config.yaml
model: "image autoencoder"
dataset: "close-ups of made-up surfaces with and without defects"
image_size: 48
bottleneck: "plain"
encoder_norm: "groupnorm"
encoder_kernel_size: 3
decoder_norm: "batchnorm"
decoder_block: "bottleneck"
batch_size: 192
lr_schedule: "wsd"
Rows from block 8 of the encoder of a small image autoencoder, named by matrix and row number. Rows with one number belong to one channel. Each number is 128 + 24 x the weight over its row's rms, rounded and kept within 0 to 255. All counts start at 0. Numbers have three digits each. After the name is the row's rms in percent of the matrix's.
After each channel's rows are labels from the 100 images, of 14976, where the channel reaches its highest value: "strongest on" is what is common among them. Only what is clearly more common there than usual is listed. The data: close-ups of made-up surfaces with and without defects. In brackets: how many of the 100, against the usual share in percent.
# convs0: first 3x3 conv (encoder.blocks.8.convs.0.weight, 144x144x3x3, each kernel summed), inputs 0-143
# convs1: second 3x3 conv (encoder.blocks.8.convs.1.weight, 144x144x3x3, transposed, each kernel summed), outputs 0-143

convs0.89 061:129072113121102114128142114107144132134156137166101136127119113150128145121135143120119117124156111100147122124096168091139209133116132157150149078124152135149140109090117125138124121089150157075165170157150119098128156140124099133103125099143144159136160132104113128124135138106140187111103109125137130108109140106140157113138170169196130127166114125131148072132140120133136145111086146089166163158140121169166128132148112127113151
convs1.89 059:165141128153129131107098140180105138107111134103134086137124182089141150131129135120145161114107152154150117129158116165139085141136141112109121133186118117141149160124151159124150130141083120160125131148131129153151116157156155133131148210079134130128102107137165121105124112155145080146107125165145134135157131140144135158138083092077135110104147125118105155144113111130106123176157112125103154068113110131138115182136146125136117
strongest on: brushed metal (71 vs 11.3); bright spot (39 vs 11.3); hole (31 vs 10.8)

convs0.73 060:168157115092177139134139126116161138131126133146134150119154107098109161153136133146108125156133156121104148137149167103141074155153095095144142116131108134167141109119152123142131152128091114094145155134128156131127127108120119109120147106162120125125155109101151160165125107090118188146118152112113101120131084119101132125157132167123191098130114145195139150111167143128141183114119130117147130086113084096171103103163140142161130
convs1.73 059:149091143152118132120101148152104144119139128131126061141119165114163129122141119101157128116114139190146142123157079131120148137127136161142111145142149112140121147157123148117139119141108172159123137119140081140167102138155133101124101174095124148150094123145151109097158103154169084114126095165167151147141204107152133150118114108131120112140126124107095118151120127146115116156129103105128135101156139189141143199121129127100110
strongest on: brushed metal (59 vs 11.3); dent (43 vs 11.4); bright spot (39 vs 11.3)

convs0.49 085:105107103123151104099129105085105117133158116130107137112115072132157098102094110142134122110140176173156123109120117103097123153149173127125136095142157155153122090128131116127118080123136133092082143146140111108101105118114137129143110185137134148146155140130105124128105142126113047122112111180149113129111135120117115100147154131148116142079139161096107109124139142165119054112130160130119132153099155127125148130102131089087153
convs1.49 092:128137136144123134132140136156114150160061139163129140147162150154088105153123137133140101158118084086101126140122133144129109109144103129114147126164123113136113167123100117113140155121062183177160132095100102163133179128118123121119125075126145114117095127112167150117162134160133172109144141082146151134115112115108143136149103101123147173159134113173160159137104150127120187123126110160127149127136122137083122109138108141158139
strongest on: brushed metal (49 vs 11.3); bright spot (46 vs 11.3); stone (45 vs 11.2)

convs0.94 064:100142126107151167143140071110113113127146186147157147128124142116116160140082115113127120140156140114118144121111154114127114109085118144126157132139125106092109147113143152114144123099142115220175155167129096091101128106121139135126108128064152121141144125120147124131140128108185152128131144143147182100129161123114099106137118124153138131133114181134157153167164150095182115142120165125101151109144140125135110109108106141154107
convs1.94 051:134084120159148112130134150155112142122096080177136140081149114128142126128128125171111093130136158122140105118120104109155137139123142140102172109136157138143182114155090110140122129142073202082148148123120118160132136155117134107172147126133116180100114154145131147098165136153071181132149105134142115157139091142122123161120138125093109102135128107121107111078103134121095154139156087119151141118100110102139131134101130137125148
strongest on: brushed metal (84 vs 11.3); bright spot (47 vs 11.3); dent (31 vs 11.4)

convs0.139 094:075137142121130121110095152160118100126107140177125092134112129154111160118080124132147161087160113137139129120166122122091154112125116163099149123129138141140135123090140161148102115171113185147146104124134145126145143159134134120154133145129120120131131105155162097099093119145136084141142124101117119111167181174152124110126146109135135117136120137109126132151118139155118160075118143208146096151191129146163107146168118126102109
convs1.139 085:150094119151159120124162112114115163118143129135130135110153132094165099117119138139111091131115155122127116113086129136153119119141183109139128123142133115122141156110152091103153141105119139149133121154119141112132124128135132109104111145135168116113102155104127142127177105124162131109130112158145162125097042103118154161112112148098111122127158140124103139112115139090149139201147138110130189128053122102102135130054162137120157
strongest on: stone (58 vs 11.2); stain (52 vs 11.2); brushed metal (30 vs 11.3)

convs0.15 107:151143131112135138150146142156131152127089104138127135138145135171108114104118135115121128118115104157132155124137084133165110122090112127108087123116122136106123128098122124095118120131153098185098112118100120133119117101132119120133132137138111094129129089096134117108123073118107156123113153152105126112099144114129154096085109036015113115129132117112120105136117101202109137120131140129142136081117128098111120130101113116158124
convs1.15 119:121094137133193144133119150100130178121160135115118122129156153109148143123078121160122117126129142160115093139104150150097144115193153131156173121120155124154107129125105140166122153114091157082156109140151120110128116148131133114113122154116152154113158158164145141156128190160135146156108104166148133168167149132092099138153127171175140108097119130133147163123149146107125119128112098115086102132144098110147101114141128162101100
strongest on: brushed metal (97 vs 11.3); bright spot (37 vs 11.3); scratch (31 vs 11)

convs0.6 080:143120136132100096119132126169068145128127157165131139166147154203155095124097127122123146173155135139133120134130108115154152101098128157148127111126127130140157121140098083126105120147162156120118121130134138144144154141149139106126139145142178121093105131100135154110111131123087094110131123147107124125171144071129128101134116051114146126059123154101141097156149134114140112145117172076151124111148142108135087137127134154145095
convs1.6 069:124130140134157130161149117136153129152122127110165113087136121146107151126136080162157095081138131121137150116120152165127129115164135120134126178133142123135111133117136132099125123109076155125149153128141077106109077100123117126151136110104093149116195121134131109155163090084145150165108120108142137135087068143088110152103142147109129142178106118131122150115145122150107122128150135154097134134079112141150150098083177081125136
strongest on: brushed metal (73 vs 11.3); bright spot (47 vs 11.3)

convs0.114 051:169110107153112123143094128140101148122131135150115113141143129109145074136138115142136104143101122124141145113140154165126148140127121095139112135132090133086111159164116108149114120120169172153109163136157127159122146141130184161161125100118134158144199127138137134136145112146129210121122116223119103113156120142108129127126139110115118123130127156122124142122130098169124146103130165174121152141123109124149136155184139128182128
convs1.114 074:089127124123131129116155133172124098116097121095139165121102114129158120121098136114138120152109122120090102114128087092086140108116142145113131094077140177167118100108166135134127135178095102085146109163115159085125165119124132120096109085103158122141097174147113168114115144121154133175114118096102175124116117131137110129155097109141131104108096113130124108134104184093137115157110123083164109111143141129119132143101078136120123
strongest on: brushed metal (83 vs 11.3); bright spot (42 vs 11.3); dent (38 vs 11.4)

convs0.14 300:086099144155133150135123128081128168091176133144133112135163135135099130115140143108089122120107147139111123136132116094124082121188105113107139133120127089132089150099109140125108103121115139135150081133097108103124125128122067094108130136192147101115110088127133095094103177109111174087103107130156134130112125110113128085153139077100130091129162128138141131124142154176137129108123092140127114109120112159150102112146113158142098
convs1.14 180:131158100153102123116136126087154107112175128092101128160088148157137109150097151118143137127108089148140116164152143137123131169127137141121110144112123159144146139101124142105125133102137078079129165111119138134130160111116094151143153087168144143146131178124129108131084118136082116138122126129118111106102119104100149127102075164151086151143109111125114124093108126117114105150136203113170165100112156143173170143134154107147145
strongest on: smear (66 vs 10.8); brushed metal (50 vs 11.3); wire mesh (45 vs 10.6)

convs0.42 066:102143150148119132128125113089107150139169113154132128147136115122137115147123085135142118122112125139132098139103138165089177134124096102099134164168133134153133082157151139138129163141135179141114136179131165128164160151134124119145100117076096143142139115131162151134177103126120097159120138136076179149143136142104145131159108097096135123101117133116141096133103111142153102132100125103098139147065140178143108112117154141181165
convs1.42 063:131081094132145120124137138177111143113096124128148161149149130165129114137100131134124075155120112093107163128122124109143107135152126147149151106125129089161084175130132114082143113137108177177183111084135125155159131127139111121112121130130142111124084127131130131105139148151164143100136119166185114121108125116155167128132138145143097154140126159141127164129141146158109170119129121139158156108152097062104122148108091128091078
strongest on: stone (78 vs 11.2); scratch (28 vs 11)

convs0.107 061:099153164126148151136156129092115108139100145117152111099122143115156160128117134130141132126138181076131123116111171102100086123106132111139151141100123098115120150120138122150160162115097127111151144138112110140113115134088091132109134121094165164129157121110149148129173151114159152136120156092143140143150135105108129098192126146146155101139084163143143144109138145107162205120129200140127128133106134144149101077133126123122084
convs1.107 056:161104109121146106124113126129150157120117125145131138085143128136109117122145109135118143127113125150129141117136085113154155141123154140115160128152166167136172120147077092083105106137088208140155178107137106116124123115138204103142125142116116131112127169149139109117109100127120176138148101117130126115132118132143120154083101101103139142144162124117080105113101118131113097125149055121110127119166125130115159186124118109152162
strongest on: brushed metal (43 vs 11.3); stone (38 vs 11.2); dent (29 vs 11.4)

convs0.106 067:102109135153152167135167129117144141179141156082117165122128129131147124130112104116132121143141151155130141129108133082145126118150124145141126141117117133143103143114104088121130095122094123123122144099097136162161124101098152150125138155072130101085127149145136104133153141150143163095149155097140145148123169118127106105157149106136076126133117167162110111107082124112110142110139214147161087173127116133078151142125079143129100
convs1.106 060:165114139127139106135080144143100112110133107174143111098145135127120145138129109131120163083127153118138125130121124155127150130124163121094158112190159121140177113146134136107100172142104213125162151135160108105112100151130165102146139110120125147126143113103144128127111119093081142131120105111124123146127105146142131155099114140116164132129128108087135120124122108140140145152149055122056159104141113085154098140087158104137128
strongest on: bright spot (53 vs 11.3); brushed metal (29 vs 11.3)

convs0.95 054:094145122089158173141136139095094136116118160166151125131146126137109134167124105099144120139154137106131124135114179133097110116116111129137127157137129149099123118100127131143133172168135147158177172114128135143107107088110128158139121123088141166134171084127136101120144138161151146140115115116188158154137155142126093111181099122124127138155138146150144168113160201090172126130132169165121122148148143130123121109073128131115114
convs1.95 047:119104102144141100126129105138123127130146108150129177074129137134160113121099141152098130146121162113122126123119081121168139143150163136108176116113140136159138126167098104101140117093099195121149155137145120114129130140135159105143155157130115153095133204142147149129137095120101198126168110136110110128113097121092127168094113125133149123144134119089150095105107091133114160140159075093114151129116107100114148166136130138123148
strongest on: brushed metal (77 vs 11.3); bright spot (49 vs 11.3); dent (32 vs 11.4)

convs0.64 078:105134150145126128137123138079139126133101134152139126119150101130156133124150134133162132143112103138120138132215125114118105146123098118112094128080116097101109088136173119126094108156125127042108181097105177107110151150126131156118136106167136107115121143139167123120131107132121132128106103120114125110129092104087130140134156098118181084134096150117077151151119123114134099133136119114155152097121119114189136113141098126162109
convs1.64 073:149127131120137125116109150178140138127136156102113122134106138130128122110101133138136147126151130104115137104104171102147107154175155153134136135164147161133127097128072123128154155100146131216126149130160106108151152158120156151150129083121142161146152143123119124148099189119133081109129123127128116143152172116152145150148110163161084163086119103155141143144160174140122159152111136111120081140145125135097148151161155123084139
strongest on: hole (47 vs 10.8); tiles (43 vs 11.3); stone (39 vs 11.2)

convs0.86 091:174111133125127101118102121095131131127163124098129127123107133129129114144121146131117107107131141138120104141115176132130110149124134131127149109157124107102133127102097097105096120084098063118174149096104122104134085082098095115124148129039123100108107135126119097113144134121101162077130105119145101095070138096124086089145098151112138120101109134128137151110142127157096133107113113088129133110144107131184093133146106165150140
convs1.86 110:145124144176150157151159127148130114142145146166146106103146116087130172108135071128093136145128167125102136096138035139147148089144141132104122144131128134164121131115184175139133158171126171131111044159144143115120158149131117126126136141126107136129124139146142153127114154136155117150105131152117153132136106159138126129165132116120118112166123121141113113171135179073163129159157138133128158117129111112144144130107139134147113
strongest on: brushed metal (96 vs 11.3); bright spot (75 vs 11.3)

convs0.45 059:071114127140161121113111137128138150129158115097164121139151121104166091133105123117168136142132151165109118142137142122070150119138116092113163127138141118131111074151118178179163119120150174150119144163124136123126118109113143111123101155107102160149175102121152119122126134090156067153091121165120150143122134124126114117081084123139146069078148118113132119166121146160136131110096125129095103117104144158165113121100134109129140
convs1.45 062:141111116138098127127141123129103146128103132156130171135157116168099116158112127130122090160114094108096157119094114141127098139149126140127142120124127104157128165111136120055119151126060194173168137102125122150152147136140117108121122134133125111119085147141132151128168124180124176093139143147148143138096127128136162138179107120134104182166106129156130145080140131142126163150139134132155166137134101086083125144140095126137120
strongest on: stone (75 vs 11.2)

convs0.54 077:140116106139120130130098109094109119136122139136098092102135131118146114130112132097133115082150107159167112106152120102112135128085125138118105100097115139103103105145164135096123112081159119155135164082105160089148126142126160144138120125048148094151136152098154140128142124139163142089126120161144164140137142145115131097088145119141129111136121075139089124131116102160119140132129118169125113151173106140175150126195066129138115
convs1.54 075:103137139112140105126141137182137159125137149110115169125116126134130131114102150169123137168141149098103114115110167105124111150188156135115154099162122171116157081095098115145128157139142146143111162152146126116125163174123129135127146054119128145121108159152103118125114169116109135123128120141126125123143135118142140166168111137140102136088101172162161152153153155087133153176138149086143150119086127085099147156086141121119148
strongest on: hole (69 vs 10.8); tiles (38 vs 11.3); brushed metal (28 vs 11.3)

convs0.75 072:161111144131120163127132122152151141096120112125106102110145134162114131115120136120105119091124104137108141125108148134126140131149155153114112102105133143129115080137168100124149133126137153120167165111135122147133118107060157126094093129151148143151141101082128126120115164115141127129068153192135179111078130137157110129105158139106117098109105159170108098099110128151123192164101076142099129128154134140119119100127090096116086
convs1.75 062:116140113142133116095111164134098152129141129128135135151129159087161146136111141134128130144133129156129136119144075155111111161119113115107144130129122100167144154121108203130130136104083153141116142147141137126148125173164112122141151169121101123143108146148156158101159113158132149125161122115137118159162162142128154144179094099147151098143119108097120158134135086105102114144146162065175172106127110139135120202137175147117137
strongest on: brushed metal (96 vs 11.3); bright spot (58 vs 11.3)

convs0.72 128:172087127096120111111084098118091134135103147137118072099143136149127138121142133124085127113132144166131125133120131110133113151160169153098144133107138105148148113142160121104104138155135092122150121120141157086131114123125113112127143166157132149124127092124122110131132160132120135088124110030120148156098091089103129096134127124056120112102136114134098095121141118140127131108101079163104131109090102145159082155147128155114103
convs1.72 113:117151133167158113129161128154150144154179120114127167171134120108117114136121111139152124102112144133097109122122089140113123114129100146165148144159122145157084124108138146117139117093118195130092104109126111134138127112134110150105119084130132131113119168116140119161145105098110129123112149130076100091106143162152120167142120116160151102149086145107152163148111140117130124171150190110147155109149172133123211101111133121127166
strongest on: stone (50 vs 11.2); brushed metal (33 vs 11.3); smear (32 vs 10.8)

convs0.5 090:095128138133162126112101143189117141103151168175124120132068126164114086123101119137137113145146135109084100108188144120091132116115115130159122139113146136115149123126115146144132126151134121151142134135154134097104125155123139127172139098163145156147126105128125153099087141112120116156102132173146131140120119143126097143077126085104126108201113092089157113103132094092144111085129089147111117090125138162145150104114095146101129
convs1.5 067:107120116141135128143138117102121131142115079122142163118166144131130147138099106155147122132118151133166143113057115156120136095135141108098146117077132088135148119136109138104137136145112168095157131135113119122119104099139142141123132194119100118092151181126158139138159091123114170138141118160098111139125073113106128131137135142151128122081098128163096123154127127128132120173154193103151163170118111097111104157136167118172157
strongest on: brushed metal (86 vs 11.3); bright spot (50 vs 11.3)

convs0.9 089:053060124101145144123139138169168096082114102107165168103089115156155136118118118123112086137119211126116111138137100127105109130118151141140185137152123119133123166155082112134122129106126154135129118129138092110103111148115106140119126119139178143118117167148126108144117138116128146154136090107155147130118129136131112116131128153102110113134110122117137140153118152130107114172110125100104106066160141109181145153123153134104150
convs1.9 074:160142147167118132153097099112062148154131157172089105112153106126079107138133105164116159112128105146157106083113139143153168078102104121118112110091144133110144120096156135114131118189109162105111125152124128101123122113132170144145147150116078129129167119155129138103150112137123156107085152176102100164117118106123124131131137095136149136137140136158111110093138145114128129145157161111165142161104106152103117091110109142159132
strongest on: brushed metal (69 vs 11.3); bright spot (55 vs 11.3); dent (37 vs 11.4)

convs0.134 214:135134116128098131145111132120149160160111156140117129109115134138090135109127116103095106093126176119137129103094145079153092100132079083106126124104099089131082157099116137116123133108115149139105035111114098133138110096117067116089118124088122093120148083137149083103093129110111159081129119119154115126115124118116133129137137151080106143125133104119117132096147121140145129128110093073142126111122142134130109132113081131145103
convs1.134 141:122138101077112123106151134146108131145049138107124145134114138142113166159117127128132135116129140113163100103116118128118121097104084130127141130108156113117120108097148127123134135141171188139167079128111131163120109110156103113108120130133133110093150120156073105070124106131091157092149125166129089103149133113144085134111167105095159113137129149153166149153130133132151105146140163098137125154135160111097080125096115170144108
strongest on: stone (89 vs 11.2)

convs0.27 067:133133138149141158124096133133128144108084136164176127108117134130129095134135105112172126140083128117102105141135119141118134114122125129161141145123105120109112101096092110137126101091154126155122085121112143097142141133114127130144126132079079130119115128108175121124131128077127169134162110114113133143134158115125133109159111163146184042084101147138126166140158135097119140100125160115132164111128133126091121210167090112108125
convs1.27 059:189153131102126140154163127131139134119166114135102153157110101110101159121169163121130127129137101113157139121105153131142104153131093114123120165156149159129137091130119105126124146212086114084098148111137140155093112132133137123130137131110157140137124115150075150128127154163143113105126105126131138106120112141130111141078159087090101135167168130138117086124115138111133116127124048181149114119137142146159117088113144151134152
strongest on: brushed metal (54 vs 11.3); stone (41 vs 11.2); crack (36 vs 11.4)

convs0.52 065:126134119149148111143132146119094132138171142153125141121136114119119105127103129118137117129100164159137104100142156134093142143106122093123179130147141126156098068106135119168148111140152123118099141112122112078114119099086138107137106164096110137143162128089174158124157118118128078099107106198102115123151131088158161113172146092112138074063123142132113143131112122092113143142108148083143167154143127151138139137113139141096131
convs1.52 068:150119114138108138119148138142129135128074112150149154115183109184115124147116119138137103149128098096119162146094100136132099141162108148117136128147132099132124166139109146074128131122066218170198120112141124175136141122130112111111136096130129125115090116144118128127140151153155162122159139117173158143095111136112144115124099135152120172149140119159147133115131156158114140119123103189110131102121117098121113096150105119138119
strongest on: stone (85 vs 11.2); smear (27 vs 10.8)

convs0.2 098:162120127097088127130103121193152156125135147111124187138138133143146123112091167151124107144120136180149111117141093137127106105142145139128129120164115126140107124085140117126131106141147180124125121142137145118108137125115117110129131158127163119139127145117141138117133129144164102086124135157106152119155149093106161122137113064072130112050146159166130156113153103109143138133151102062157165159127088145101133139096115164115128
convs1.2 079:085153135140183127136130152089132122153124118153143080099131112161108138143125095147141117112150125118127142121102109140114190140137101116128125159075162127126136114153114152116121117130104138120148110137131128122118079106107148127146127116130096151088167114142145111141144111089089167168140128104148116162093089177117082112100154155168138143167110097088127108137138172146132101112127150157109090126107150135176136111149140090174108
strongest on: brushed metal (69 vs 11.3); bright spot (45 vs 11.3); stone (28 vs 11.2)